{"encoder_drop_path": 0.1, "encoder_width": 160, "learning_rate": 0.002, "max_steps": 4800}
Rows from block 6 of the encoder, named by matrix and row number. Rows with one number belong to one attention dimension. Each number is 128 + 24 x the weight over the matrix's rms, rounded and kept within 0 to 255. All counts start at 0. Numbers have three digits each.
# v: attention query, key and value (stacked) (encoder.blocks.6.attn.qkv.weight, 480x160, the v third), inputs 0-79
# proj: attention output (encoder.blocks.6.attn.proj.weight, 160x160, transposed), outputs 0-79
v.52:073114153120137083117109129150134088148122186114093128141131140150134127159143118137102110168132095157129118163142153143112128140147148098159126130103132143114113135115148116106125122116137149110149148157125149148111153137127125169143133083
v.53:129161174133078108109068105134157118138115139093141182166127131135118159170128175082123193152122127103125099080129108146139164094126114091104114128093140138136155090160165119162134124138103137091142123106104085060129116129137111089104173159
v.54:148102110125101138146143142133132127125115126112129113104101127138105141135099134098100145101090161130141083110162107137157129128106141125116130138141121125090121115110159157127121127169111101100146135105127119122132101105136143139154124146
v.55:171154164134136153143149134154108136127165138092147108111101077134137127051138130118117107122161138129137175166078127103143084108102064106102120119147143075110144149145068155129122135114149167159103132112120180165189127147140098168042129174
v.56:099122142110127114136131164095124127140133129147129133124158131156116127126143142104107129129119107152141130144122107096110144152167145121191108134074130134172121118114123123140140127119145125099106113168125136136122109122076117122105094087
v.57:155151128122139121131155132124120126136103115120115124117146156109099111117090170153130148138127132151145099147142148109100115112168136167112112097142094110112114123132139121138144151130114137110112112104146121152112102085142109107141076091
v.58:161134093114126136124145126117130140113151117114148136104110088136136120099126115111144131135155116102136152160139155122150139155106109091132122110139159117135095168113130111140105130149122108129126158142143167135092110107163149137095102162
v.59:135143145139137125096109114122136113156081160140132104136157134169116145160122100131109164096101128149102085118138074098128155109143185130141151185151149126122097093121120126114113141147114130120123135148153119080149151150139138120151144102
v.60:111167137147138114122130146136112134127155130115101151093138147121106114134119146118124134126143144152119131168141135104110142132116107119147139111103094128144165137113117084132135125101097098103150170144167185119116106080111157119146094119
v.61:103119112151140119132084131159143119119130128162137133119157161175124136131126107080128120127057125107141123145159152119082170136172167062155143152120157132139150111132113108143131126101115111099107140123129159067130096111110101127130134101
v.62:108121146136180113147113093134124123120124135153126131152132150152089157155152139168125100144158148127150165142108117093150096103109123125116150149113133084121143137150133122118117147151156127138060141089145159123180149137122122143126106131
v.63:146146125110100110132119170102129118117159129148153182139137132113115097157134111152127113145155099132174160143121103135104136185169142146146098146093168109140131143097112163117115118090117125137115107139203141121137144118131116103105124093
v.64:127165146103136136121084121126099129109120126134140151141145152143088108117120116110147154144117135137113111144163155107146109173147115115130142131131139077111106126112135109104154137122136128156133143078137111135148110140128123121093141134
v.65:127096120097132154153130076108142108121144124119137128155072158198166153140126132163136155087118138108170130119119143121124069066110075108121103100135154104138099127172179140155127157125145162126148125106116075101150111112098125119089122127
v.66:110162085152077140138138167164133088119169120185157120151110105159061126141102150052104114108108162122195178127134144146128183135101133124122140110123124150134095149139120093104136112144144099129106120124107143100157135129101146141175150089
v.67:115117074151131083095121109164125124113097138120111156085152129112091113141161137103105099133104111142115115142124124137158161124106095144153113131130126139157143143106105090125110134141147100144075150114144163153131137144133158167132180150
v.68:117118126146118138113125108127115141129139133156145095075185140135136117108116119151146139134128110129104137097131112167107121151107090172105075077128094105105146143129103107129119103152161095145119112134152123153126120105138118108163134124
v.69:081153166097111123134143163132140141123066134159134094084153144133124110166125103169139139112153125134157135164108127153132119106116152130102106151093174149134167087132145139161123129114146100105143113087106100151137135063144108110132101117
v.70:098110193112134074131084092134083125103106128143140131052115136130162147099120133123127119131138181135111144154137128114093099131103136131095096120123146121119139167129109170134160108121112127119158130134163134137157068087135100113150107147
v.71:130119115131137092109119147151101152160064155113077146114162109110181111161133142174158162156138104117112098124136069113127080152139139133143101097088141111176121130146123121096131088132128098145112189138108118173163147133125135116138123155
v.72:132090083122081110131128149172148090116140115144147109134135090144083107177103158166151101147094101091172092177128123156100166122095149126139122129106100155160108121105113112148107085098137149116131136166126155150097115123106154133095156080
v.73:158128157121128104150137104118167149155143127147142155115113153114156191132098074128137093097167189090130138137128130136168154128091140158122211137175191103114121115155164173128175148152099164145146120144133118139101103134110090117052140112
v.74:132137154091152139164134110159105161130119142124139124137167138135146124100089095143148133124082112150167094116165161151128096172136126146123144113108179141138079096118182149149155112115138082106116116117157159156125163084137084145179149109
v.75:129091148094115115128117093079110173107115105134141152142087095161211119115104123132141114119178113132087140147110117191107095143096113112132115126108119115114124103120146116128169126140106090133135136122124102101144143115120071102085096150
v.76:110090150139148149145171119111101140133118086131188116145085125138135149110125083072137142128182164137135120105119123094103102134134099118098119123132136105093109130115104140068142135158077177132151113087117108169127142141095142103080085154
v.77:145130120113094136122103117164149157122087152118126134113119136107143148136165148141106162112130116151126117151121131115148119094091150148134124136106113158112134101147106146143118157123138134130174130105121110167156114106125123132094121122
v.78:119115170130171112136093124080112123109160160119135130081143155127150172098154138101120147127161138168085132125151134085114122147095127149099145159159131176114099123132102127125164124134114094154119135080173132145107144164096136139115136120
v.79:130136144102129133145106148100119101138157157108144105182143141127104122145167105126112144176086130151139132124130126110154119157144155133121133184109118124120107132107149169107159113139111166128130144127176185121145129147115126158094107109
v.80:094094138099171101133127110114123155140146163177132112080101120125165088143118121129160148067157175092121164145085117124126098135084131160105084108122135124054124137153100154128127152142099157146144177120113088147103140131118124130084141128
v.81:108107109138130104146071157128071131148097151114114144102174149121123121145162153124097124139140127129167135135172125134148118134100141127147095102147108166185160115209162143153101130078111088129123139131146142106146108101101169113131133131
v.82:110141149147117098095184116109108137174079160131117133127132131170145122142133120105116138144148139114127146111105183118149102162127138103166099140130118122128103110123099138092120157155112141082141134120106099124103101156121149151107110112
v.83:123130094159149153150163187117143123074104154151137123104128137154121138108125164139098105138122127108159121108152126100142134085129144125134082091145080098171137138144080124124069129092118115134084129169115124123141142147134186149166141107
v.84:134172138107113102133154080164137112098122170108077120073140124170152116111114109148118134118140113103127104121128150162088093172133119146108167086127158089124155140106126115134138132154123173144127147114093129162101076141133103130121151162
v.85:144104167157147130122094146093153171146090118097116147160139091083161142122094102080127103147102145156110132083133115109116142158151099131158119146131155110140123185107148135109128117133107140141078061134117132071101120158125132132132087126
v.86:168117152154135104113107162123090154180134128136154155114091113133132145152161103142120191123099148145146152121102125100132134085129100149097120162126149148153132128171126160102128165145131097156175095128134134108174154114146097131158111161
v.87:118173101164126102132141120126123129139123151113120118105113156154113080120099153101113136079166133084139118134129131143158092171109137145116134131113118131136110116136107150094141126140122161134132123102097105148134127151120173162129156122
v.88:123119141147098160140111168116107146168129120141135146164144125157148157089126142084110115117139133173141060151130141160109147115097094129130104107121149144157112160132162154161179156150130116100129123139158118107130092147076102151170119134
v.89:144135110149153103129094126168131165127112159077158139131117107123151110127121125134113120120124157143113179103112141071132099111119164136116114151091113138154136134111135126124081100065123097157114137136143144100166108114105135132115114134
v.90:099127124112129121132125096099126112110145129148161128143114127132148135113126140125146117146155117128153135177103107123110138093082149140105118127139104123149094174135063106145127143105128123127130098142135118132145126189081144130086115139
v.91:130126134143137151140132148102076123107107115169104062150134109149118109118184096135164132168122102148134115119162146126149155124163110157131140110160124151174136140142107110059123154110132146159140121164144105146100145166135154110169099127
v.92:116087125151124134095133151160150045097140106141134112146169157091093105115117155112128144123130111136160152124151093143122156130118155112134122126101135123185142127152148083145110107102145148160168127131077149158110123096126137119130126131
v.93:148114162111126113121110134122109145101142143132145108114137150130141179115102155111177116138105123134120120116137120171114100150084152124139160147109146170118154102150158087121135165086165130120144182102158119173119126127135083140143155123
v.94:153075110101196090162146079118067164144114146099191148081094126139127148151141126138137131149143170177090142102122126117111109121146104156124123144148124125109173152088091142143127137149153138137138140127182120119148150124107162146114148123
v.95:142095158139164099153142154135103136115147106130129082088148113131120163108125075128115084115169114130146128132160116154176129171117117121169121117154148128142130151119164135109128121152110117148083123182087132158123114152124104141095115120
v.96:160135142139133117146140137134110132127126131137127072124138154142113131149111103130155143117115158107136116103137088132133156138134128133134124121138127154089141132149118092156107144101140146131133109105135115108122109127173140142107099177
v.97:106129114075166142074112121116054097169163092158118090135151119160132110154131110123159164104098151097140103113157127155175109126100156128114118108112105145109092102174176128133147112136133152128141120133105117102093084120129134169073128134
v.98:141165146099124108113117130110102165090131128122136135138122161138102130159116114132136141105156146129103105123111116170086150143116149113120109147140097117106141133145139110128136114120126104143131127127117089117084168090123119149127102120
v.99:120162126111108141167085137127105142150124146178079151125132120133127120112138146120173097146109133113127142137158108132096063140107117105125124162171096171111160102132156136122131133112130154142085117148109140058157132156160092161135101118
v.100:126135142124099135107142159107135076142120127125136134136138072129122155120113141154139123124104123147138126160158118150141131116139111110104120116094138130113159169120154114151103148148109124111163141130155120159154106112101113138142139090
v.101:143130170156119141119138104113142137122117115126145103134121120117132142127138117102121112133130123105132128142111111120148141127144134117139117132141121170164100138156161099146137142126109121115087093106128131104169139164088125127120089107
v.102:114088149080130162143107118131089133113128087107166131095139119134102121127109123123162112077101120141145094128154132136123106119125144128139151138103138149124137127128126138131119130121165115102138135158138140149166106101117117128101160150
v.103:088134115152111145147156149132134087131141138103140104156139128123143131083170142129156135123105109115109125153140100128167110119151143117091123183159112098133103126124145134124118098133118146076112122135119116093165097134115135165139167099
v.104:119158129136119122116134134099120091112114154103121145142128146125123103156139105125136174133163128140102099136103112175127114119140145137141123132125086101101128117132118124147144098119137114151123113119131121124124132114131161121125109159
v.105:120114143129069123138102157087086109116142113123132108152154137146100135101135155076122083127130101138103116169179123112140150094141156094130116145145165137105102076143158150100141150100136149108135162137152120131169124135145113148131092103
v.106:135117120150092155161123146127133100124121130144119152149137110149143134128128152130124127091108088158128150112102167112170109109132098120119131098133106122122158131120103143096094169138146110161114159157142146137121155117153162124152070116
v.107:146125109110109163146134144126157110105115111150132112139149137118132145108118119109111144106135123131161157110148073131131146135151101129159144131153099148116124101109151106114110143143131124119105121130131109137082127165100115115137092142
v.108:125114144107067111110117168110151126127147105161108120120121137128114141113106176130138149142108161106117139109168107137143114139137110129099173141109087158091143136115137124103112114126136157085143131135153132108182088138095117155139124105
v.109:125120143113158138147105122157139138139110128112123146101136109125118117136094125108093146115118104154124173124138131086111123114130138125130122105093151132161133173131147138062108134117140131133112117156178125118149118120071112157113133092
v.110:158142127135112124143108096155164142092179156063127157118111120111127138147076125194104142072164145161128131130102105138081202105146139111132124143127132148142129173130141085165127132118132111117100120136174137122134125142123119172075119112
v.111:130150117084164081115136096172150142171098122185099126085115123139164126102137175142131163131112120117067114151144129150131102127102139107134103114078145089120143122136186160157138095123135154136168129091115128084129126113085153156060142122
v.112:084105141117139126106128133136161102120131111107099099115146122112114101119124123172126110126107133107141138115135151140133119101135148144093129111138137105140176131118115136130131123135111110131150102159129177115166120069126151119122162109
v.113:117130122144150123115158115142168139103123137122147119082115127144147119130104120167164140159108158128136139157088121128127132154149141144110105132115127143113160146140079119145150146136106121123132145130154127119129113144100126115093163111
v.114:111132111119130093131111089115105111130107159119185146154138136127121143153110148134140128113184140146136140141115169128139105128127147122129124121138107145148165108127130120090107116104127104137107118134143156150115158122142136110183153150
v.115:106154126112143176115153161155163123132136147113117126181162140136087163116092107166128074116146148112147124095130115160145123143118130141113160155159164093136083124163098103116168127136117120136072113138116114147096112092111086150083110109
v.116:122112121169137093114160129124126120116107133118117161140111126132101131130131109150146092138155128120071115176116129143143163101129104128154071105101140113171094132162113151141157104191119125143107150108105145155137129111113149123131115126
v.117:122157125132108139105136148101189133084113117115102140084135100132109130145143117149123129108140091118142123137151138126124112140153163139127120095135127122135144139127160089106110118135092146122137114147128104137120108108108149139146164128
v.118:131130142136145093090097118132105128084107121119109115162131093118171103127173150116138140150131133125101135127158137120115084137138150119140119127109118106129106149131110179162155127134172160128122157122143148086170138150138106110101130141
v.119:133089128150090110147120112122154147140165085116131169082097118168114108139100136161144168122123148094160094117105136154094131143120099140162103088119123137129115126127135127132163135152136136135108106140140078133101115122105137158082114137
v.120:157092119068185131141080119147131113127126154149096120163107152114166114124095175156117154103157189120083107105083116154100128132095135151145124128107146128125136109152126178155120096121137093135134156105125114071105172123139090115132179106
v.121:088104115153104134135105113127127133143143120117133154161129113123168136101128162153136117124159112146118115144111197106131088103087117116129151142140102138146124113156101119105126153110096119141082196116150152128202147143126089114190134097
v.122:132142135127122132148111113076101143124098127105170100103149156181124134135128145120144159110103127116145112158133140152139164114086132130123145114138115147134104133108078125085151144131168100137150118151136091165098142132098123116144139151
v.123:135131129124149126123128132151154124114149136120111164133121124163150103090138112080133145152158110134069154111108159131111092119138143138122162149094143091169124114124123179145157135167135146126115147133137136138166131153111101120148132108
v.124:143099122143104125147090130195131139112154150105138182131082123104155108159125124138117130149118128134128137122112141104122106101109100120126140115106116104126149129136065125146134140052153107117111098152171156135153125130090128144092151101
v.125:168132176141137124119126121154152164113116141094150144098127124149146122139119102159136155131153144154130095135147085173105168112097144162106147127114134137106124102102134118112148119109114132153157120143107109119101116071145143144122156134
v.126:108151111134120135116086134110124122113135118153128141116123102080112113132130173109132106094145103149103111147112136129124099155160115136095141132109142098110178121158146115122157137126139128147137147124123141145158090112172132139141150126
v.127:154121121118088144166141116142164174086096137137197153072149159135162142127154095123127126153141103128177146153133214120138115132170101134123116136158124154142104115129083098116145108108141142134145164117143113147095136161116142113119130157
v.128:160169161118139139148139174077144175141136142115132126158152114162135148152133134151089133132136164125147143104091109072121120146177151086093131154123160145131080130114106131153080145157127133172108139160164164157117149164154107104217137151
v.129:123088115109117105125145110161103152163155189128145097095137144104144127110138155134173086120156133174077091121085150139136071166128134127119120134071111117110102142119077166158120077135176132114125114109171110135167103103125118171092104158
v.130:117129115167109094123098126080110149132155154129147107110114132106121202022118180080142116126104190093114120157100126115106128118157153115139125115127145113125089129169072074144157109142126128129163173124121140111115099149098149111089130126
v.131:135187129118138126100135141100131142128135158145098156137170110206115103158098142141111124096134124118169144184121128163117157127140135152120123121151128124175077078171092097137143115095125172138094091112140150149113155181159126118118144094
proj.52:161125113153110140138165139099104177102115131098131157140126144159098147109156155140145134131101147138124141133114115131141128101122111153136161129127129087135156148171088134144094111142117101164150119116124136093142116167147151115139106169
proj.53:088129123178106155158124149129120126088119125121133114115181161120119119109136106163148081111074142152141121153158132116090115167142135160090173115096150109128080138100153149113147132106131104139113168121127122182129122130090164123128089122
proj.54:103208173135157142142094089175148129121127112142131114173143164111149157122139104109113117102132131107129163106122144145094118115138107113111119140149112115135123155126151113113156103150095130117143132129128082165084163144124127102165124127
proj.55:063111110154077151141121112091132128097092093135105154172122111114142146170137115148138145166177154133118115145132135139096125139119193174104133180139124150102119067097139110188153074147131112132108105125174126132058159121138111115222146122
proj.56:184131165117098150096158162104132120122106149129134133127110107123146117155152113102128110124129145107138123156131123140147139105134126130124118135120146115114110150153131139118108148153134163159183108109138122114115140174151116119123107177
proj.57:107105153115168165102118115133102137133104118152133096137121090136121116164093116102098119117122127120119122071136123152125108164123139097158107140135139150146154125145144120099111094156138119142154117126127119136153162144116110177139168145
proj.58:089140170158129153147126137128138129151117141157147126162162116143099134118122110133121155141139128122104107115129110130109125104129141141084165153093107150103145104130092138124142112111116129109123117128143112111132170149166105113140147139
proj.59:129118135119143123177136137180150122095148144126119125123086137140114107083140164126146075129120142117154170137132124156135099128145097146151124128137122127172150169104131147141138126103150138121166090126087085158132132134134109125143091148
proj.60:157107125131150157129134119131186125150102149130138140160120095142141140150106108112147114098097104108126138127150128135130088092145128122159151141122142124115098081140133109153109145169097117131144126135160093120117144161130094109148173130
proj.61:171129151103087109113164120113099151124127126094074103152099107075140134165150135125137064126143157121120111146124119153151092137123142159133122134123115123128081127181151117104114148158156117168130109137142139180110113131126168149154093160
proj.62:101109098117105121097141155145167111156131153127118168126090132105171091130109097120131161120139126079092100150119146153104150106160144151117124148123132190209139113161094159137159141102119102109145194154101149110123120184121108095155131135
proj.63:156113113140132129142179139095083154151136113090162117096083136088147150151136106138108148124142118151095097102106146120131168142066096115133118088146098145075141110183123112139140134139124146132143086177078134135132116127150150171128102138
proj.64:141085126167141135148161111140143151113113139091167110116148130116170124143133115122095102100101120135114110117105121103140179144094136147117106131139155184184136145116113147136116125110106161082106153148119133056108145086137106120126115105
proj.65:122147158124089138112114148119116143095115111134059159080129103079155118127131154107155148112128120119093151116158167124111151150130180121120095137082100194123142108120099085134092077093118111158153127131154157138107104151131172126127139155
proj.66:143112175101172067110167064100117162131118132110091130129139144141168116146131150145147137160118062090126108144130109129098104124161126102171116111126115120181150097138117112136121146129061130127150149111104134146123126196103122102117143127
proj.67:139145219098159153145142108111155118157148126117113094147135154120144126167109118158156134148164101118163099121125130131127111162151150084129182116121132115089148143128174150117155163147118155094166137151139110130188164115125119138129127091
proj.68:114145124142146086132139135124128124116141146126101132122107130138106133204138136155103097104151150096179104150137148100132112103138124080189163135155166141120128108127134124150143129136103125130145121087123140115133124162121101105096136162
proj.69:159105100158127149133095130112111144132181124152087158129095108108160136106155122083137132133140112115094085116121115089137120132140116127124104106158085103116148138132121131094129113124109176142130123122131141096117114205115135153139135155
proj.70:129123082132110174107174141114128155131128128160102124195138138121117105143138114163151127097144114167153091116156114127168108083152121129149144079108117161127141137125138118126109111108155112133120101141135100085112171126101136139131112112
proj.71:122141130134127164145141153142142131093146123128169100120117172118124132125105172151100137120112139129149137119124168136137178122087121103113121128172130149053166138086148141163143194115162147127138058133162124090120126117149116145118138087
proj.72:082123170112146108114175142114116169134124119141054094119100162117139146078143107081124164103151107154121152097156159119151074164144142089115127137154096122107125130126137124069115171171115110134094140142109126091167142143162097120180097136
proj.73:113112083123098120141101162112070097127121163138091131157137117124121109085142163121139170107095115148112178135125143106090068096158124072098095099062129151143109107121107115121117144097176117118129123128133152124085100104156184142160111104
proj.74:091086141178151129096115155139131103126140130157127108136116148152078159102163137117105128142144163107131123138100120121137190109080129126102131131169098114165184198150098154103114129153125179137132169142077100067131074163105126140098102133
proj.75:132112119165129157106116182150094125136140135129081113133138123154081162147134148120165133144108167133124125138112123065127141139143166157127093113141091181116140134118075135150129109135165165112108136097134141167086163159156164149133150102
proj.76:143134131116122132107109095068130122133145140138094143087148093158172153139151167147104107118097145153071125155108111170155143130109151106148118122148126141136123140099134139162135102110166084105084155132153118111128098115143116139118162145
proj.77:138112152122113152103118094136108102156136123140109141114137160153158094129099100135113097111109110112144120137146101128112130115172114134106067104163128116142147138144127119143154122113129116153129120150147142099128128148141140144181134106
proj.78:103125118135131160141115107161164167178115139119154153184132104142165094152094134153140127123116114134123090150100129106164163129154136128155094129084135099160171163092118142143109131101123161095135142145116101122120108093104106119154143138
proj.79:132100123137137109120158126128134117137116100145141175087147134115144137137103134140120127144097133144143132145117114139109113141138137137129160102143169115181155156114119083111081132146128111156127118166061121101134099095125109080161126173
proj.80:109162128138118115145123103138085087113111136100106151158098121124133154109134129111102124129139086155108140112136145098116119121148116099152109111101108189130117146105118127136161065113133097120069135121148131114134128132121106101107140163
proj.81:141131134148142152094188108133177099137116149152114119117120139139169123150073107100148140130123093107161105147123129113131117133113141136132125101122122062122119128099100147092109123133138122123155134103128147097087111149139096141159117076
proj.82:132133167115127133139083112119130156123121135112110089109128111102146121112113130138122114096120099116108091131152083112111105126147089148073133087112122114100125156112125145195181121101140143158133141105120125104109177113128124127103146142
proj.83:150147162100095098076136106138122125137129145105096092137125134105154105165135128091151106136145078136139116120172137119159151183105112111136139136123135146146143158122114094117131133184116110148115124093134122074157115141099079085107167111
proj.84:106123124169149124112117175072074153108151116112146117165125117111087156120136123122135121109133153114070132123119147072158164090131134118126117184138151149118130145144119121200098117100118132137118118124171085119160155079123149150110139107
proj.85:151156100106119148128144120142106100136114179163167095131159176146112162106139164135088189113137148131159150182140129128146114148126139165104140088144101112112112104131101155103117128141133138132112178136171127142121109099128126107112158109
proj.86:165104140109144163122126117136214056119127127155126128127161175146112094115083151141135082153134121162136114139166094156128111151142176115155091116125147107126132149085113102110153096098132130143154114131158101141100094138065110134123129111
proj.87:127139144128170115110122113130116139102131142126140151134149110119173173124104095122131131154100098115118148100127146133098141089153117112122124145114161093111160158137114145176123144114108100112135137121113111117093149133147100118119130126
proj.88:127144109092167096125125100168127128135123126120121140153101125093101107134140126164125146134120141114132146101163105122154126106151165134132142134119088085116174106097108134107110114103140135083169138154119108114128120085167181112122127116
proj.89:137140113090101120090150159110155076111133103177122140106175151171138143127120136172130139141129116144137110148135081175129099164102123154124121111158111110123107156138130146152094155150080136097124117113113160161094122125130115126170148122
proj.90:151105121153116125144141154109133153121121153097103153127117102105146085136110138125135151114090152147150148110095156125124133149166083116131161137094145139127136129098169136107109099179120137116131161109122140136103152094170157100115116157
proj.91:139119124179147091137154076144166133167146157120131172113159130121130153167068137102087136092114114107105124113081123142100107143082149129114114104086124140123123124131126158185137137166148102079109140128106131094144143100140085148104165165
proj.92:167164123134094129116156114097150186163086112132093149123101128188118139122106121142154100138106126116125128127069165158111156108099085111119124148141151145109126124160156095109122156109135101118125105104114127126126125153131102159166100106
proj.93:094162137128131109134101150100141115154129110103130132128139119127099097110125098140082124121133144140118104080109169126140135131139133143141145157138132095120095136146137119140093072149099109139139100127121125092119118092112111130140093106
proj.94:090148123165094151131070178110159117158160116160083133145177105126165139126157152115132117103152145152156091141178108124163161132092135114159133101127139131156072148110118154103125096134123098142077128154132076141133101110124089091151129121
proj.95:098145090157139149134138143099146118180109150131096121138106163099122185128122149149155149096125147130145145164104149095086089121118106123108151119078134163062112114169125145139163137127153130113143129109149142131108120132197152136153121140
proj.96:117146110146136103094129129135136107145134101147122141161119100124138117136145126138095114120128132143116126123131148113139133108110133114133122110151112133115118078120124120143113123141142101168115124148131122164120175157121121100123175150
proj.97:113089147145139138111155133155106112148138129088113085114110135125156125111153163128133120142157121154178136128147135119151144169107108131150171101118141123147117163127085123138094136130138137134104107113133131125141163146135159112137104164
proj.98:138137147136111125160155153111125164148144141125135124146100106139174098158136109137121137165101137094155133092145113133154147077141128127178146125133151158108143107111124119138120141110116136140134115075139159122123143141108117093121132159
proj.99:118119161146079137111129092117126095156137135064093086123104137102114144146120121147113118111116168113081079109130121109157116113180143132120171091129147124128116127113077088140125094118148121159148100131136120146138155135119093120132149157
proj.100:137125100127162114184144095138123139080078133124123160134125169122093123070142120098116127109151120124106133123094107101085142135096107149112116150144162153125112150137083127138140127135135138114119117122114100140120116162137131108116121155
proj.101:122113107135129125164123118132133111123122101116133133150161142145107152114112119150108132134137127127141126153125158076112109140121112125121155073145125109113137125119093119105112156111138159124162169159119108136113127120150126148091166114
proj.102:122137081193147112117148127101131132115137135115121105161127170130154152138137128126116117181151119141119175132108116106166130155116115124146145137144123138115089140129150109140164121153125155149102097092152156124090148132126148127129105140
proj.103:124108101107132163089100120135138116097103144144125142108157130156118142160098115152133086134136135135115113101131106117142135138103138110114177107137140141128164149132105149120111148119128133151140142110139142118143151079116136121125097150
proj.104:171117125135101107142142153156072149147118143145162140099140139128152161149125132165095092138145111128179090082127121104114159135167136089145106155138157153140137164109129103107127151120124143139146111127145137130123142112117080138130135111
proj.105:106118142141125169126142120140176109143140130123115145131097094140123165140126108147138145134110135143118081108144122119161114128136130162122152122162126179124141134115113113131068104141128108142090106138150129113143179100129118115128118125
proj.106:138120130142122114116139142153149096117131107136155151097113164115104162110142131103074119154169137145114126162198119131114149136119176148154115114138106144174120149124114094117077119104090133126110084135139139097124085141112078114140132112
proj.107:102135133167107105110107140130110129108157090108116158130133086098158157160118110127148132161108162159122102130105117070133157121093150155122098126125133130157138135105080131119132144136122139158105164111149120127116147102099114132130145158
proj.108:081163136139171157086154117154134184103106123085081123144162081130125113172167126092102109107115129148110084110124094138108077102102168106126124114161105128123109101132104114139118166117128110178133123104111131148118135130135160107131098134
proj.109:127168089134140144145136159141117112112126119141140154142142117118138148116132163134115149107113135135113102159120156158122127145094147174115145142144055115119121094132113128156134130114132140089148142158120095129121077125130164115159118110
proj.110:090136091148143088158174159134131120128108111182126153171133109167126170143176159108074173089117142104120157147140139086126105115155143160134128110110125127091111055097155147109141116122153157138191142146134102164137112122169134118172111123
proj.111:145118132105119137112096138144156138153138134143108109174071101098115061120160134090095149131120095166157161099110171161122101120153146129147147150094129123092106100084112122123160126140130119117108131155131107166173087138135190104143123111
proj.112:160121118142125140135112118124107135128116182121141150164124132126122126132130172120125135143122135139098130122151064138095103158095115126140163136098113113140072109153143163153136120122160109132148139089106154142112086152173120166117100112
proj.113:114163196143167163137096142145122154137109146118166128159101140120111087147098142130111104110145084140098105113154164137066129135119104114080164106138134152124099113153170141139129128104169095147142112144098127161167125122093139135166141110
proj.114:143121133116088139166155145122128124129136121154107122096132142143145104128119116148106106120145132116126099143147124146103129140128135144146119150104097104116117134151156102098146149141136122117133109131144136123105134116103106149131141103
proj.115:165127115150098144135091118101126072109141177134152157123094128128170154137135115134143103158106153118098137123112075050131170113165090134127122133138120143174161147087153145176151134117113119157128156078124133124143127126110131126128119169
proj.116:157154148116136147150123135109153122126138138152114102108131135137140126080167144123096135126121096104179153115117154127117113112105078100098162151130105096079158129081177136124140147104118058127181118139140123123111105163131102126155180127
proj.117:148091100141107093126130133137077095123107145128158134148117144145119092105094139119107105134081132150146150128119121132110145137138117127104145151112121145126089147116075191155114162124144115132138121120128147102142117156147132113087104128
proj.118:119108106122122132171155119137123116166137116130124128112087121124141152122104101117118109116126118146119111075118104091125125087138101125155118126120157154106162106151163088106122138147108147133111102097122114151128145107149154176130089101
proj.119:141177135123166091103171145138097113107117152109126114142123154093142112101155102112115099130103110111149165144128158098152138164146120096117137150122123098110097126074119117132090102115104095141133144138100190101158123158129125076143168171
proj.120:143195179147096122157136088136116117144142143159167131125130095123121145105147110132122104115131106122152122141130127148122080137140173126142129129114183111106115127120147135108176111127117177100133074108103158181141086122146159159156078190
proj.121:115105109134120113131141103169147095145125134118143113121114138106107176144121110152095098130180109127124095134138110122155121135144160133142121084127143078137169154139163099104148153155159135116173087130107149115157146074176133118116109115
proj.122:125106126139149149118149177156110138122154077141117127138125117120137095129118117131127157126151121154143118117150133141107152153147108135113098152107135154114131143130156077138149149142097159124114107157149153134097106179157111114129123132
proj.123:142146109076126148152118125128103157132136170147126096102110119109096148120122175147119077092131120136125125149141126112128131129156099092104103146157177142094129102100166118120140145134118126118143134130131104108145104113144120172110141096
proj.124:102119097136138134138152100098120150150121119163100143146150131142116149125128143115115132078139127170109116144151091120127124131135155168128119131115128092151086109123175128087148114145113138118114142123109089124146104102123098109132103145
proj.125:096102097127139138117155152133080103132154100147103114136146111172147145126186166119136136119116129152140151115157152172155109123146096094178126143123124149100126123121161151156177145158174128174116105090157154148126123134130134127145086169
proj.126:158096102153136130098156122185088138121107129086137099141081192118120131123120119130111120164119089112143144108130173133132151158076131101151112160154119136128118154105137153130080109118135120123142094140174111116126154126104141124102109103
proj.127:109131155134149132111118156146100132138148100108087153159110167117126093154080147097188111153126121154099133089071105111131165135124143131121115136155120136127169121147160118094110153132124148138091136129134125118146144112080140148089158102
proj.128:113112140139140107132101133116074076091143124098134117142116170103161115092108153132103108102085078149143181150145150141093164117122138139180158134114124156139143147178147132120115127118122139082142112069137137181096152118156151137076125155
proj.129:153194118149162128153117132102104113142116126157135192140149168118146107120110150138086168168104125102172149157129141125086131113136169110118105127176109098147128080126148155084107184140092152106150164143132142124109092151112139132146121053
proj.130:158108160107145132147118073193145131133120106102142102155146138089086063130139132124133125089124104168145100107181120150133093144094151085084138104135077090118121147117168143080136168123144121102157141147113108144171088122092096154149096079
proj.131:127098140129160136134118133126083139105141113101107103125071155098157128126164098098134102104128133145122145060130124107131131100120084074144114145115141132095126146100136130122142128123154118104149170157137110120150099118113116164150132162